config = dict(
    image_size=32,
    encoder_activation='gelu',
    encoder_mlp_ratio=2,
    encoder_depths=[2, 5, 5],
    encoder_widths=[48, 96, 192],
    text_encoder_causal=True,
    text_encoder_qk_norm=False,
    beta2=0.999,
    max_steps=12800,
    warmup_steps=640,
)
Rows from block 6 of the text encoder of a small contrastive image-text model, named by matrix and row number. Rows with one number belong to one neuron. Each number is 500 + 50 x the weight over its row's rms, rounded and kept within 0 to 999. All counts start at 0. Numbers have three digits each. After the name is the row's rms in percent of the matrix's.
After each neuron's rows are labels from the 100 texts, of 14848, where the neuron reaches its highest value: "tokens" is the input token at the peak. Only what is clearly more common there than usual is listed. The data: simulated stained blood smears.
# fc1: MLP up (text_encoder.blocks.6.mlp.fc1.weight, 256x128), inputs 0-63
# fc2: MLP down (text_encoder.blocks.6.mlp.fc2.weight, 128x256, transposed), outputs 0-63

fc1.191 185:452425547545480469567449400473416539486443550440564585523451567550545446481557459479485569512505554552586510590578589495512432468480456541553503565515449517557549487403605516517468514502486514
fc2.191 163:497486458504534411536503500535566544601506551550493484455497524451576512492558516472495420420594606440499513453470544562505476482443556457459456416499432486492501455498441453457453452393560419
tokens: "a"

fc1.127 103:521507522517511440517497451509492495511506519494528557597479569481491462518514477508449418553539558509572510485597603485572491437459545525475480482527341556513550458394518526490474527448489598
fc2.127 130:499505472512522512478446442547509539523490481570508444418524390454493515478446540549474495419516490445541540475413484577464507520422498428489449487533570432477560512580457417530526415429522406
tokens: "b"

fc1.44 107:503438566406413508529519544547495471469422573436461486560546439552465567419544514442578580541494465496549480562547565442538557428574505508521480582505535518582443585488435543449576544528486535
fc2.44 075:498493528547456389508505498593451572628457510485548620433495535452474489452522564553468453515547521463494476526569574460590408472531511446516407485550422471531576522479465423438500468475479479
tokens: "<end>"

fc1.244 111:450509509573511481483469384435448601541478499496553570486433599529560431502532456529484556486467485533513455517530476528508406510466427553557558614478411509516548410431612536502488524519462528
fc2.244 083:460479461532525397532529490613568511534448542487535473476483511474517496438545502474458509425613527470532507460494537546497454499462532393518368453512497465490542482531445440505448439483581430
tokens: " "

fc1.77 078:496481544527465464568482452471492555545489597430561552527485477526469480539525558550465409514500458493597543568517608417530494482492529455464487386537438479554575490526444471470554485436456472
fc2.77 059:495540460565520482506471429575527538491466498553585575414504479425506515460461541560403506418507519441510523469449449592473459489389487435478439469552468432486590465581528420498469426465541463
tokens: "i"

fc1.225 234:451520445473533471511529558486556497565485592429487515481512517559572526477572422410594439503480355511472452448485410451434509501568502477475512489456476500482440487451495508427538505520456477
fc2.225 243:467477516537467423570458432520556595545482575432572538504467456472502475510519558557403437557563513528567534485550514447550436419539567454462468424488447506570578472554434433467436487448505468
tokens: "u"

fc1.90 041:413391537580483453497432429476432596557442585453628550507440612508589469512546487494488535532516522578563552524557530486502468418521478536537526537502409494517513421449483492503492519454565522
fc2.90 054:479557454544522475515459425571510553489489467579577537447502432402494516491500529551389481445534511425507547461485476602473438454394514429497444452566478464521583492558500415476435434452534437
tokens: "a"

fc1.176 295:468506472465482477491542558489555455563470570431459534469532506568554545456552417404604459491468369500473452488466433452437528528577484485464522493451493479475415526465497503433559501552473464
fc2.176 289:484466515521470428555464424551540591547474570447565524498490488459502492485511546554411447531580522502578551495543545474543412440525553427470442399510438499550585462562445422477428456450515468
tokens: "u"

fc1.137 141:467442558566492519543427411473377525434505500473597505549440531532548432516524462484467599504468582586549491519602555500507451469459487555591531601521512543554560517439576543557525524554506557
fc2.137 127:493368484502532455516451448494510542618468527526516515464505541495606508482546472455535480426586580460561556533493575575507470498421486472478475428519442458526511462470503477463512450395572463
tokens: "<end>"

fc1.147 146:554603528444489483421544577548531498509481460515459537495562519497490574474443544370423426498499624463415522511490473466510526485519470484428470465531473473466498480471508521474438493486474557
fc2.147 152:522486555466465485565479524465426534500499542451513565547491475516552453530562529511552511573461570580495470561561550406571530398569552558530540496467475535600441499487509500435515551474452503
tokens: ","

fc1.130 190:589566511473489548504536504559477478364552434555463483550535475446416516576416595550429493477412589464426485475479480533495536513430496500446504468520502574467544563529520512554476481506445596
fc2.130 206:447484489503548493582419541432541496516536519502503511556459476529529419567625510496525512545557473589436487475549448483456528427537612522578503550402484595501431428460426539500498567526511509
tokens: "w"

fc1.92 161:472516506507497432573496477488459536531485525506569539589475540455572464517551517530483466557521538589528522500632600476581472373490613525532516453484352585551541422465509455479490539318488506
fc2.92 147:471462466550533506490482431533497513560492487550445464410480422498533500467460517529519502431483459468568521491425492542445545564445466452497467500512570424497566499550488427533574408481506423
tokens: "b"

fc1.189 199:588568547482465549467542480540419463415555441561453463546534456450407503580416593548437501493422599462439480462519492517556541493434499510468523473541529570474537546557503506546492500485470578
fc2.189 217:459477492472547511581420557446565492518556499523467479553472458532487438562596517475528494531564440584471489473540455498466545455533614500569481556393495599493427463470411527516515552517481527
tokens: "w"

fc1.62 125:446544472546530483540505463428519530488544524500575554470460571507559484563520461503500548507420397540459422454502386484470465471483526561492636636448492525501542482504543518505497552553405479
fc2.62 120:526519524494495416515431424518504561543483531483541587518481511474523452487477529523461461541557675547514503512522534475557455406458528506495484442508424494533560456493495455426471538334527463
tokens: "r"

fc1.59 089:543565525485488523490529452455452442510522510516425559613503580528487440552444463477506482484444570494477529566447538474444520573439487524462517471483436519450541382491545510470560448470463539
fc2.59 067:533483497542502495514370413560476549454490458588557493459525421434512506484474556587404505478533550489524539451496493605510487467429506452520451485565525464525574511543506441545486436450554474
tokens: "u"

fc1.85 131:415532458568545436632475495470478501428578565497531465538401483506619447594533529500506570508431476601457503466541428489474497433487575516523569590436491585501477471498481527551532522527495511
fc2.85 118:542538511463499400481456490489530557575506514498501587447535449483593476466509494478491418552604608490499479497494495446526467422541512490492482441476434427535492503503454457417460534382535427
tokens: "r"

fc1.185 263:441396474581524419561486439523505547543443567484624541517456577478552488467545495505479471489566512485611590496572588530533408461468508487497476440542380497551565435489492462496452475429554487
fc2.185 263:504519474464532542469489523470532452531521514540400457424514432529558514490442501494589477400458459489475473492406432541416588574495489486498531525461545465466408518537479435525607421486504407
tokens: "n"

fc1.215 179:440506465548541494621451500498500502433573543517508450514438423459523445614559602543478511539494456547471491421534443496489517428461590460518534522452519671511493516540433500562488530522477498
fc2.215 213:533494519432501448433470562488535485594469522461460505445564434535575509450562481400586419510597590470512477518464536456541539500582495499471480439467539425526405519455440518420499515441563470
tokens: "g"

fc1.115 135:481484502479512484608482514499493500461549549492495483565499451474479461629581575529478452592503480519472509452569479440517552385503601469496501489470497689537487477486422529521497559465447560
fc2.115 110:538515487398527472432463551523540472604475511496458476447584438512565509424518481426575417475576592430507437508404508493493563516532510491482471438506579419479427479439450493441524496449516484
tokens: "s"

fc1.144 208:436517459525541524514535500446533490528503546447509495482484545593602528488570411413555491478421393530476481497499410506421502514507487525474575562393493522471469505438578539493552527542467495
fc2.144 239:487494534527470393530452445534534573535484565455542528495488498446506472497510556566402432537561573501530548473562513458559440412514524465478477443494423495558552491551415431490449482410546489
tokens: "u"

fc1.219 039:436388515557503462543461453493484603522478550473633539524434660559586485503554470504505498515524533557574527518572596483528430477507491508560522507489447492529549451432466535514461502435527556
fc2.219 065:478540467525509493523463433570525564499495470583548486449529433406494503487485535592420504442539516431537550464457480597465464470417497436483450468557507469501564484598483406480466414426556430
tokens: "a"

fc1.238 146:468381573533457475566481428481420497473489538488548582547466554557525464513567440489473544497523559533594508635545622518522462504442458564519503522519470519568564566413613539514464510585481540
fc2.238 112:472488441523545435549508490557606529576501568526513463454479482475579530487539525475485456400570593458496526446436510562483500477435559447467434443516470479492488459547432444489487439417580398
tokens: "a"

fc1.224 221:585559517476490545493537488566457464363565438557458471535528464437411516585426600557439496482421578462445470463497485527518524515418491499446502474532517560464538557528516517552473478509433593
fc2.224 236:445487492501554500575441536424544494513540517499505499564462484544521430565620508494517508548559454584451477469552443480463528442537608522579510557401489597502442434457439546516506584543498518
tokens: "w"

fc1.156 073:502538534504501446525487423481478617515508517519573564583474606461492468537547442501443456561486508536537517517595541501554532393460534534508501519514325539565571486359494505498459531448516602
fc2.156 107:473478459539533490523410394545523564522502497550523501427466418430514493492463550570433494458538465471572519459439478547457474505426516428488450478532539447491611521574464402529500426429499409
tokens: "b"

fc1.190 071:515540525495487479513486493526496536519509497493531548579484622493469462496527513485474463541567560522538476502588643464614463477471550515513495433483377543499521417406496537469442529462443576
fc2.190 073:524536475517513525470485447562484538501499455588502483437543422423492512486457516558444507424504508419549569482426469588459504487425476432491461512554522451493554510588507409512500425442560403
tokens: "b"; "e"

fc1.146 137:532487512515486459550480457526512558529512502501559547543501539469458513524526579548496418547546521479529538496583613474594455382504561497477480429525353527550551460458440485456490524359473538
fc2.146 105:555545538441493536409459485496459476525479449518431511417579430494521521457450476512519509456445515447497553543435472554483554523479433501479493594522511402510481519525539447529517447489566468
tokens: "e"

fc1.202 221:491564479502503533529541512455524432521514508497459508495495543536583511506469418408523522466389512515441441491460435483465527537506481513466584544404531484463480448524647487439469482555432480
fc2.202 198:457496521533469405566482448521478571521468578460580601515467492469506465506502561554466497563524529523542537503583509449585454357509559482502484483511375501583548486527478462447473517419512472
tokens: "i"

fc1.16 135:433489480546550488607462498477503491432585559501498455533431437489534438635565576525470495544490466536478479434532462486479524453457588463522537526446509648507503499525443521566514532534464507
fc2.16 155:554476535408499446440489550494513487607458527439464540454587443537563509450533467387599440513570579464501470537484526439532539480577477497472488447481509422531420521440465511396513516415548474
tokens: "g"

fc1.174 198:444480471563550504560501457420489521467528500500520520528441545549593460519528435465464589482466469554509454498498448543463422492483501577541588582419498608515506484468607536541477562578471479
fc2.174 204:524478535485479379486436488538535554561471554493508524494511550455578463477488534536452428501577661491500511494541538452552473433502503491487480432516399479522493444508437450462463486358529485
tokens: " "

fc1.139 164:516447543501471437550477460518462558555489538478551541551495536478441509509512588524504403548550525488555530511592661473620487408504578493486494435537366548551528493468434500484505519379498547
fc2.139 143:534576514476505548438463495489483472508486459563426466404545392470510511478407517537502513435442491468471514506413421561469563537455442501470517546537571425489487529565483440527536445476517465
tokens: "e"

fc1.103 175:505509523493475368490467473532510646562449513482566563496499581476486504468512520522476415507522471489545502537535534484557421446498479479480471478533364478550534360469472488457471496415497528
fc2.103 138:462479485591531428594414419490508608539477571467571578516406505504579416510529498505437455542553536530547469497517510443520397426489591478536512483481432519543604421483532472475436524438433487
tokens: "<end>"

fc1.213 120:466490473577521517515512461441500464423562509505520498574432556547551428601548415454459570501448525542461499485520453509458476488463517522500527596423487566497544467398658541540520534593474521
fc2.213 121:481539521513466425519455422543506583561471526519549575446494498429526472456421556571449467533528522502518546511494491487536452429483494461472477460545419458526587467568480420453456481392505441
tokens: " "

fc1.99 167:449517466536542502629450505492507505441591531528516450518450431443513443629542592547489491534489450551472482436538435495483523412465588448515531515460521668521480499533423489549506529522455470
fc2.99 192:548463528416503447424462567505522482609458524458460509453569430531568501438545484403589430497583584479507477527468539471532559510566485504475480448486542436522409520452427511418521493430576485
tokens: "g"

fc1.79 072:482484504523503521574521457487467472391575504513470476587459483529494479639550546488455508499425567498483498457564525476491528513443563489483548524401496604472548544469539562586542521514427600
fc2.79 057:435429487499494427545401495523514526617445561455555630474533367465543493478600525477466475551534397545515486497486413491458496435501519449519470470513443493534478484496471489400501515473518465
tokens: "s"

fc1.69 159:590561512461485550516539511552483462364551443542455483571545466455413526576428586528437482480412584458429485478477487530493538512447505492440513465515500600466541575532533515532483481507445602
fc2.69 176:446502483507543471579419542455554511524535508509514504559462465512527421561620522508514507531577474583424496464548447493452521420530623501576480530408480588494441415469424523507482559524521489
tokens: "w"

fc1.239 104:516504585493480445502474425483448560514477491508561548558503525515510466509493492516446495588455561526554481476573568505626536338477492555508549520514416549594546415414545533443536552442469592
fc2.239 101:453477457550527506520412427538508553503532511563527486416461385449519496484460557570449502458529464497565528466421463554456484493406508438502462495551577426513567510555465425551520429465507412
tokens: "b"

fc1.129 064:506470545527470488524481475468372515524528531530517513531457679521556449525507421498500554547522609544529572514561604513550493468474494568546494549514495557528522474439553550500469524545569594
fc2.129 058:498521466527522483517448431569514573514474504551592506429520407397488509478486530568417498449521536424564539465452486549473461444418506419474436491557503468514591495585494423483460426423549413
tokens: "t"

fc1.163 142:425407463533522451516508506470531487520454597437539530502492595598580538453637377430559470486542378525563471516505501519431439508505455507483511501463475497512507505378531545506528508577482492
fc2.163 160:453506534495437440563502481524611563558469620389565546505505468517490497487523526531399439526532497541528509485514461416496476449581549440455477428442442510518533472623430424428485477470488454
tokens: " "

fc1.30 137:485453490507491437536474465508490547532482524498616561534500565489483521502545537524476457533549492484589532506593617519583398410483536492469486437522396518577580463432488515474449530449498536
fc2.30 131:541559448454540534476490506503551482541540492572399470409532442497561535494427503459575466412473500457459475464392425541416553528447484460479502510482517443458447502526491415521565434417492387
tokens: "n"

fc1.50 110:489493521475456457549477492512488535520522560498538496522515429463464496574547550543509466592473471528464450456530455401534534376500569518480535445486500618547507519515446507490497551393329503
fc2.50 090:585542485417512502461464521516545522611534472564469460416580342473547521482495534450537441498555600403484433464348504497512555484523566488454482449484615430519461535444456480448505507447485439
tokens: "e"

fc1.169 149:523490566496474389508505510496491583532507531502564523548490554510471493514525576503497455567579520580493473526587630449616470407528507546501527408506418533572503486389487575471489601453433551
fc2.169 097:594561531440468517467528549542520492570490458544435491454577456418506541498412538531472463474491532432433520532442474494486519508550471423407472441548506444473453459556495406396461471382484456
tokens: "e"

fc1.38 144:460508501583509497464422387456425560467535506549572517533418537468525404553513502594481627527449526547518473472541481510526448450445488556606545551491476492529559462474528505522517534449502510
fc2.38 099:527342576468509466539413424443404545585485529503481523509509464596526509511526474425553468509447513553542494568558577501553508471520517542512534551465482518570495613406513519509600521443474585
tokens: "c"; "<end>"; "t"

fc1.42 141:432463481569559525602451468433486529459557474521531472560409503525552449566564490481480557496476458611502508471523464563468462486456535582595571616460515636500485477416566560570496572550493543
fc2.42 124:506508523438499391493452492533523554602441613443522575471543561450612474438507508508495468512540633497505497538532511427544504418511509478494474406490412467559491437529465434427484470397531401
tokens: "r"

fc1.170 164:456533463556544511546499483429515509458558488509551523506448545550588481557503429458544566479418433563476439484472399507441465489489506577499617600452510545485501481469594556517515573555435491
fc2.170 185:520521546496467382493448461517511550528475542474534556490497513451514474481461527555454429540547632508503519499544516452571469390508512503469493451540399480558523484543451446473466524351543453
tokens: "r"

fc1.210 147:426469471576574519600438487459486497415569490520541446546407501526546443577572531489512564498482463604489482445533445573473472466447553514566540606434513611489491505464508558594506552548496528
fc2.210 157:507518541433494398483446497516523530599454596443503553468539545468622475456510499489512439519571629498495508525520519431544509429506518484478489411491431461554453443518446454441480495376567425
tokens: "r"

fc1.175 057:462485521542509455524463412502378539536486528500600568546440613494493465521510474515450515525521524548595540529539577502479463509437480487510444495559409486500600415376510503516503494486481576
fc2.175 057:505525479526512457515456409561511566511465493566575528439534450411491516471493530553397494465528522422558577472473476566487437436416508438492465464557485465519597486566494405483479469420526432
tokens: "t"

fc1.209 133:427496453565545484569420481451506521428546539500574492553425520507606410557562497506563568531488413591482496451547402513459444431481536543587560633436504561509516480467519548560477561554469485
fc2.209 116:512499543462490409506494510490525542589469585444505583461528560512633474462517494448522441538566653476514471543508530421529483435515504494472485427501405457569481447474476502444474533410525418
tokens: "r"

fc1.142 155:426487467584569497590414480453501499407562496515555474528400527526568436562570514485519572496494466607504466460531449564468453500445548517556527615429504582488519489414525563593508563551447510
fc2.142 165:502507539468487401487458485525540529589468562474517529479519552450610470476495517521490441520570656501494518502522523426544494432503513485485489420490429474552468443535438449467476500363585428
tokens: "r"

fc1.254 103:452484543535457461515458419473392558544460540486552580535462599513542459458543435517477561494485542530565489545561618518509433455482430539549527529539404478533568430429577448462481501447446508
fc2.254 069:482543451536512428500448444582519563554483514570551529407510428406493513460513526549409478457536490429545539464477483578477453462420518441479430482538485455505585478575499404481438420408553437
tokens: " "

fc1.128 146:427476461551558512599421504446499480409569502531540446536416479496531449586558571491522545498484448586494458440518455553486484461456574484581535569433522612491494514449462551592507559530455516
fc2.128 148:508513550415491417456466541501512493612436581441484541472568531488603484444505493462550444517553619495480491535522509409529552434543507504488501434479452453551410445517443487428507506375568431
tokens: "r"

fc1.231 181:585551522476481555509549508545463464374563446556452472546540458457406523597433601537457490490400548459429463472498497516507543505437498505443531471489511587470530568537517518544497490506419585
fc2.231 211:465516485487556465546437552449572507532534501508490501535486463509544427551625494488516489533597491566445490462527441492449519440553597505554476514401484572495423430474414521507457568525535487
tokens: "w"

fc1.162 154:468497467527549499595459491482503490412568537503505455534441444485511437623570577525472503542492475541477493440532463489480517437472585461515538532443519675514497500510451531590501536532491530
fc2.162 173:545461530415500451443486562500509479608453536439465541465585462549547515447527461379606444495563566470509468546487522451519551502568484502472490449489507439520407513439454524390520504425549493
tokens: "g"

fc1.246 237:443523453479538485505523544475549477558485585422485522479510516555593523477572416415583452500456358521468456473481401458422522504567502491471539504435485501478419497442524503447544513515456479
fc2.246 259:488481519522467417553448440532545588539486568446556524503483479456495479498505564570401432539576535514555543477555530459547428425534550446469464412499438507560570477563413434473437479442523478
tokens: "u"

fc1.19 247:522511501471446338472501503534525616581445501462524579482523557483485520456485512493506409506544435479527479541506501496537413464544461474464477455533361484520506383469490486428484488427465522
fc2.19 161:474475514571503432607438422488480587511494578454573575538411498506559407525540500502431444560536546554539472500542507439536417421499601502536504484487428523552595448477522472461445533458450512
tokens: "c"

fc1.21 140:477425562550496498535430414474356537441458518444584560552459529555507450494533473495478585506480571574564509600591592519513452480482465558569522575526483534566553505427573525549492498526500577
fc2.21 123:492360474491522469518467453498514540613482519524515500468517547496578532486543477437531451429575586457550548542495601593517487498414489470468478433533451465529506488448478475465517449403583462
tokens: "<end>"

fc1.61 123:566538546488473522533536508516446464390569480543462484554538428463436502617473569523435482536404537496441458471528490480510557481467531513440544456499508621491524570530528536549488521504407596
fc2.61 137:524481500438511452495471585484575512584512465519477492488571391496507488523587483468539450505596517512467467474505474476481533448596575489518473479432484538512409467473415513443476540494535481
tokens: "w"

fc1.227 037:420378521556501462500413450494433561518481561436648526500460616505571417485527482541513572550513559589548541515554518512499485463503446559568525555530443509537540420436501509545468501450570562
fc2.227 049:459495468541516456555446397543528574518474490529589537444515406434470517484491542550397506481546521420552535465459490564498447438444544405492452461563484470520589503544489437480440465491529435
tokens: "a"

fc1.82 129:426480477592557503582434490450487474410559494512550481551396524513538441566567523482514582488476472623505461466534457569471465512443537514581521596452490596478515486395522563599500562560432539
fc2.82 124:505521542465490415487446492531542524591461568477523523489528559444604468470484523534494443523549643504485520491522501425535500428491522493491484418489430471545467430568445436457467502355581410
tokens: "r"

fc1.200 150:520524504515504546566515488492479471368598509525476466532487433498455489643502582517451511506412496495461442440508487501504527496425550494465556509439518592494533536527509533560531520531398527
fc2.200 161:460555475499532422514457536485563538551467519482526542471509441491593456492611489482482438539607512540476499488485440489453481439540556486522470469447457480528451437505433492465442533483560462
tokens: "w"

fc1.11 098:415472423570589454540433469452510565512521545451603483515452564555570476516627487496515491515513336543522458439526411496424420467499511530514548523448486534502531469363520541538532541519441530
fc2.11 104:555531582430451422491459490482529568585498548439504570530561552499551475496507496483436438564550619540463479532555518385545533418580507497467491428491416516552504444502479453411499529350468475
tokens: " "